Weights of a small image-text matching model: batches of 256, 7.1 epochs.
Rows from block 6 of the image encoder of a small image-text matching model, named by matrix and row number. Rows with one number belong to one channel. Each number is 128 + 24 x the weight over its row's rms, rounded and kept within 0 to 255. All counts start at 0. Numbers have three digits each. After the name is the row's rms in percent of the matrix's.
After each channel's rows are labels from the 100 images, of 14848, where the channel reaches its highest value: "lies over" is the class under the peak; "strongest on" is what is common among them. Only what is clearly more common there than usual is listed. The data: made-up waving flags. In brackets: how many of the 100.
# convs1: 3x3 conv (encoder.blocks.6.convs.1.weight, 128x128x3x3, each kernel summed), inputs 64-95
# convs2: expand pointwise conv (encoder.blocks.6.convs.2.weight, 512x128x1x1, transposed), outputs 70-104

convs1.23 096:153139148131108096132157161177114145139112135161159079134153123144106129150116152194135142125146
convs2.23 097:125087093126133123116148098168144104113135145118161140144145144120109100115168130141089175097142104130113
lies over: flag (94)
strongest on: red (100); three vertical bands (44)

convs1.104 107:057101099129108117165138113102105109111129094100124092133106088131085093141119087139082068139106
convs2.104 100:124132133129120168153104136141118134112114095071103135133115136104101144147117110138143102158120100118148
lies over: backdrop (92)
strongest on: black (51); blue (46); saltire (25)

convs1.74 117:121144136097143157148158133133104128117174116155129101157172152148130120199137133166155142134112
convs2.74 100:158124127151099143109096118110203122163107112130126123158119128145163130134131141178136162139129165134105
lies over: flag (82)
strongest on: red (94)

convs1.100 087:127132151138181110131118146123128082121095146120109144084124143108134093177150100138119140091147
convs2.100 097:085150146122088130185143121139144125110093156128133091167153124114114113135150168144115065128153132173115
lies over: emblem (27)
strongest on: black (72); crescent (31)

convs1.8 101:100114147118122104137123121144123089075111108105084137113100149097130177107144108138136098095131
convs2.8 097:196118076100129076087113126122096156188116104135088122090149124110140119145156150154145110108120158084136
lies over: backdrop (82)
strongest on: pink (62); saltire (30)

convs1.107 085:141125173100159140129094171149166123182110086125147086173115150144112080139091152137100148118124
convs2.107 101:093141169134143122142123136115109155152156127141096133152139096126116130116141129156125098105120167147133
lies over: emblem (43)
strongest on: black (49); green (46); crescent (33)

convs1.51 127:068127167128095124139079104127134126112112122120112112150103129144124047102131088113117096096095
convs2.51 089:096138118086101122133095136146128121126113088137124080129110155111131117119117162133084118136134139174099
lies over: backdrop (94)
strongest on: pink (78)

convs1.47 105:098113087137102107104095082095095093096139125125105079113131089087099133146164088124120124119115
convs2.47 107:117129097108124143115153110130116107134131162124124112151157146138133135086093094121115130134099181186137
lies over: backdrop (99)
strongest on: red (56)

convs1.113 073:108133082076123174116111133110112119151165127143111123123154114124109113131104146131091139108148
convs2.113 102:122112108167116116131103122114119100118092147161114122129082145112126110200135172132122088158132140133138
lies over: emblem (29)
strongest on: blue (45); crescent (31)

convs1.118 104:097108183108080054149127146116104128101093108100109113141087142131124086093133093131105117117121
convs2.118 104:103134152116096090134117093134147161121126137122156106152141122165138131162101127128122104108161140151124
lies over: backdrop (94)
strongest on: pink (69)

convs1.24 109:113139099116146121169144100074098151132132111096151122119133117103112183143120100117129150141096
convs2.24 102:121115135159126155158115170117131136120099132154152104162111147124112142144113123101150114099144146172134
lies over: backdrop (99)
strongest on: pink (64); diagonal band (32)